python train.py --model="image deblurring model" --train_examples=45211 --precondition_frequency=32 --epochs=66.8 --decay_fraction=0.3
Rows from block 4 of a small image deblurring model, named by matrix and row number. Rows with one number belong to one channel. Each number is 128 + 32 x the weight over its row's rms, rounded and kept within 0 to 255. All counts start at 0. Numbers have three digits each.
After each channel's rows are labels from the 100 images, of 14976, where the channel reaches its highest value: "peak at" is the part of the image that holds the peak. Only what is clearly more common there than usual is listed. The data: larger renderings of crowded toy scenes. In brackets: how many of the 100.
# convs0: first 3x3 conv (model.mid.1.convs.0.weight, 256x256x3x3, each kernel summed), inputs 0-51
# convs1: second 3x3 conv (model.mid.1.convs.1.weight, 256x256x3x3, transposed, each kernel summed), outputs 0-51

convs0.150:113115150128154122126094112127137111116107117090093116102108141115119078156113110141128112111095106176128087128129104145136107073100118091173098142131089115
convs1.150:121176082170090148095090159149137105153079094127160160167054092135088145191131122130150144117106151094118112113123091108101180123094030172134157120177125153
peak at: top centre (100)

convs0.162:140165089173142153142127140119137137161148107122119167144110144124164172109122139138142157066150156131193138109146039149163119136135165142119156142151087155
convs1.162:123183132176083155138109149191176131121112091118161132135074120109044108159144107136133157177132139113106130120131117089128171070101081117110121097175111164
peak at: top left (97)

convs0.101:126105158115127154089106104155142118094123116190106117110224151119111161102083143085080130071150091118079123187110147079145111156089124103173070109129107130
convs1.101:118188101175087153097148116145172117144119099125167089138063143123103091167122126133159164156168124114136158128073132098118138099112102147104138093122093139
peak at: bottom right (100)

convs0.63:110143184174137117172131141128122126091145125152090094105178159150158049102086102097108150111099166123165129108159122155132100120135141118125100145131138076
convs1.63:098165086175088147122121145179169128151101107133189100161072130152115149210144138123142151124122132104108156153096129125127168113088052155097152137167103155
peak at: top right (100)

convs0.125:097171149164077108146145097139125175060106132063147072156110171171108119122154131108135123119136143147097129104155155150095096132166139142075091151182172114
convs1.125:112138121159084156113075158161126122164145122127158120142046112135117120168137133104122177156149159089145168130090130129123151071129046141120114105142105152
peak at: bottom centre (100)

convs0.139:092146095119092129095090086119151144144116088103122100177104116081101106155147096170083127072130082114096049083118087094112100095054117105093209090152110079
convs1.139:113190084169121171072094180175147113135088118120153116160048135113080117172129140064140138134137172091145153101116145106077157108128085171105116105151136152
peak at: bottom right (100)

convs0.208:127108135123075126127101091157161087148129157091161074122139128072151152159083103137144125158103129120139100102069054160125134162095111116044126139127194151
convs1.208:133165110155122146093117149136148138154136126128134161156069114133087116165111126150161164136131131095118145119106138104135185100103065158145164088156077131
peak at: bottom left (100)

convs0.12:118113141097114130100140139087118144069096113184089139095106083116141167083124086126138136145074124132137099108137063169096105134153108122071122133120091133
convs1.12:111162101176111128148128149184152120119132104131179150160104117132095109198092141131171148143126153120120149122099121094128160079108061170148182079148087132
peak at: middle left (100)

convs0.84:096099072167100125119100145113143077153074051118125074135079097107103065159137147111101155106132124098145136124117073078086111094134126117093120088103105110
convs1.84:120138121167097173092073187176139137132108130130150140172107108120052130151112117072133177169088180102121158091119149103076205096112034172133130148159165180
peak at: middle left (100)

convs0.124:133138172106113081082144083151095166098126145093127091119119160074146156161196140156112133169136134139091131092118154109091138144088161129131147110166116124
convs1.124:092171098182088153120105162168158109128099098103162125160059136141070089180111129106157158145120146081136160116113132099108161078112061156108145111173118170
peak at: bottom right (59); middle right (38)

convs0.72:118097185129141117146126124120114125106114134150119151093167080122107187142115123128085137172112136129108142117083183110095082163114152153173142113103161192
convs1.72:122188083176076164123118141147178137140115087107164109123041114135097102156137125128139157136141107110127142109086127093138155087116101124116129082152070137
peak at: bottom centre (100)

convs0.114:126135188177128142138152104146142188099154152118131130153157138155136153143174166125117146111152148154124148174115128135098096142123175160139118145167225181
convs1.114:116155122161074163091105149132139115166110115104178126146076117142100109160108140090156172163124149065132167109081141102108169076113047136103126093133124150
peak at: bottom centre (98)

convs0.174:113048082128122121141110120121131047135092088150153126104107098130120127124053094164135152114117142111100102099111090090117109133157115096100133129139087098
convs1.174:079133132162104132131075186174115124147149147143174151150113124186084144193093144106136172148096195124140175122134143114104174117136067166145119137170148183
peak at: top centre (81)

convs0.32:091091119116110098138067096162113107094066086119082075127126093092131092142096105088124130126097154150087111102085084113088113130080106084084085122101082085
convs1.32:114148112199100144146067168177144122146100087135152127148046113131072112172133119123134169164123156105136155123113135103122180063123062181130128099162103136
peak at: top right (59); bottom centre (39)

convs0.4:111141064134105103147090114135153110095079090059123089161085079110087079151134115116100129121125131109096094114108114106135140083108131113100139088139079116
convs1.4:108154114152085158126068181128141131161114100108153123122050115151091109159144148099134161150108168087151175111113147106119167081128058141122114121141116164
peak at: top centre (99)

convs0.181:085096089150108101182115096177159052082147068116160106126063130187153114124120171129118104114122137179108185178113097110108106133137131121107072159115103078
convs1.181:106100151145103119108083188151102134166136154139174141136098118160110137158127142076136177119112194096149181115101156125118165097139060154129105124119156156
peak at: top centre (100)

convs0.198:141079121199106172178112151171144132091112069118150161177069124150135131172135146185129167101110154126145142094120123162082077106144131108107162146180075148
convs1.198:106140112161115143092075151169131131133141127136164136162102149146053146167096148090163173152129183114146164090106126087094181100091065173128117123165138201
peak at: top left (83)

convs0.142:096153161134116139171106076162129138064115202139118109093172133119109121144117146131129141122121131136114125150134165148115094128107111142163159129132211179
convs1.142:103189101178098157113116152145192112142091118116175107167063118143091104163122138119146173168134137088134153137093123095138155089109085132105150094141085148
peak at: bottom centre (100)

convs0.116:130144179147141133128151130116100114153137125122113165094182129114106105161127143126131118177105141153176140132078166119165156084107181096149110144150169126
convs1.116:107149075187078156114107155165156124166108091146196135146068132136084128146123158107170170126111151104105159142087133110121160103092055149088172113153122139
peak at: top centre (100)

convs0.225:130156129149088103136116084109121133050142131134101121133186110089096100155097133122048110116100128125113105118131142025140087142099172097164113089141171154
convs1.225:118200089174070167100131132117172113162090089101152118119043116109078100155121126121158165170126117099149140126109139090132143087140091153137117075135083138
peak at: bottom right (100)

convs0.204:124045089109135090159090140154121108082117094137105120101106065133135112107109114130077160132081119138128141149104062125144137112104105126037136142126084057
convs1.204:103151106197118154108130163195154137120119115126191136182116127131077126186100134096157163158120168091127167127092129104109172107110069173115178115144138161
peak at: top left (57); centre (43)

convs0.151:084142106155092115125103083115160131112135122120111108139145142130101121209128142099081119088120099144074113092095152094101095079055094113150130083171160135
convs1.151:098194100159092161111097156142168119153094102116161119149043131139090113181136141116143162156140138093146150115111139108111168093112063169105141096154103156
peak at: bottom centre (100)

convs0.170:081139088109110105119097107102111096099087087107101104106112117124109084141125097114135101136083129105096116094141079131119127101103084113088094112115067092
convs1.170:096156101181099142125080157183132130163083123134168162137064114138084124175111132087138156148102173129116146086109142122090183054141054154152115098155127171
peak at: middle left (92)

convs0.106:139159128040114116076140135103104111102116145162104111157195101123131151161097097126096113114152104145170110103133178056112070147094148113165138118100124126
convs1.106:093199109182093158126102122138193098148102097120169097138071111146113105157112166104151171159147122092144148150078138081152117093126134128123136101127087151
peak at: bottom right (100)

convs0.53:135125139140094078167068087135112094099117109078122133116142130147076088165117142122070102054108089136120136114128052120107083093094083098071117125135224089
convs1.53:103145136156106154090085178153132111152105115137169142159090137135073132174119153092151162148103169062133153112102134104108197086099052156124135122158139151
peak at: bottom left (61)

convs0.26:076075161106124077170112159142125041092092139099115105116132082103126104189106096169069099146069119115129111161115129089106137105076092089113146130107186108
convs1.26:088154117180123134119080182194158129155089109131176130186091110137074133173119160110144164158109165075111151149113102099118206085123047173153174125154115145
peak at: middle left (100)

convs0.74:098055068102139094160082130157122077060113087111100114115109054120136112130078112165101127107083111134131110151110053115146151125134091107061138170117081058
convs1.74:102149109189101159099118176189145124128126109128180148177117129136058126193096144088164162154107169103124153110094130094091173101109053171116162112148148163
peak at: centre (100)

convs0.171:109109192132135082129103130133108100093136231161142139126240097125113146122115141133128114096122117128112122158084207107115093163105123125175140135151230173
convs1.171:119175095187080189072117139167182139137111105105161103145048129125099114158116131092138161147138112080139152126089136094131164087103089152113146088154090129
peak at: bottom centre (100)

convs0.192:075099088147088135164116169168149105151110126150148130100142151161140146179120132153155165144128091093207084131174070133141151106129174148133156142154113121
convs1.192:106158097168100158078109152167140116127102121109162143174092153126048123156102140063161175165100171089133162088124128093094183093109042162107136126158143179
peak at: top left (67); bottom right (33)

convs0.248:157132167154095151153158133112155195055119088119071168097167089093110099125135108096065165108083090172130117115139053181148095133124112172136086103150116075
convs1.248:114185132186087151124123152154179114136077084089167124148068110126086094156139132118154154164137135101128151117112128088126157080118081130104129063155110138
peak at: middle right (100)

convs0.105:122135181105125140166120093115107118140119173124107102119180102107117135146114146093125126138132122102125128130099165138097113142115135134205127112121214166
convs1.105:113187110188084160110136147135177129132077089083156123151057121134081095162139138116155146149139131094123158124104131095124143087116081147113143077150095139
peak at: middle right (92)

convs0.202:090025060143121092186083122167154104127105104139140092102088097153146137136101141122085153107090122143122158143127041126168138122113081123090116137103086117
convs1.202:110141114195093149104122168197150158134119133128186156164125113131086148172105134079143178171137178134137193118114138125104195108108069176129144143147146149
peak at: middle left (36); centre (34)

convs0.25:100104088133116091126115100141149102147120090106119142131085133102129065131111160111096111124140144155116098168118059110135085093117169101132085139130089067
convs1.25:112166106182121158094062150187136143151103107150164156158075124107090133158120141083120167140104178093124165121094123126118178094106060161152157115164144169
peak at: top centre (68); bottom centre (32)

convs0.169:078017086120135065175079133167134127106100098122159088145082075136132119131117131133117157120095139138114133146103083133153159129103080127090153135118066059
convs1.169:113140112186100154100111172194150154131133118140180152170113131141069150187103132096146173162117183125120176119098139120096195122099066175120152139162146157
peak at: top centre (42); centre (37)

convs0.135:117116182141121117110149144158144129124137188162143105125186110140131190143086136104076110105136114141143114109079159108111113173102119137133188138146198170
convs1.135:121190102189077167113129145144176135134089100092170128150044114135079093165138125118150152148145135095123148105107135111116160089107077149111135074151104138
peak at: centre (100)

convs0.89:096145174157092100132096154110130147080115144083150079136106103111098072214098099116128149063111167099099124108113113085130100063086116111090171124134173124
convs1.89:107150083153077171099066184139145120156126086129147131140043123150060119169135148107117150138115143091149144103109126092099163116091058153097117142166116181
peak at: bottom right (100)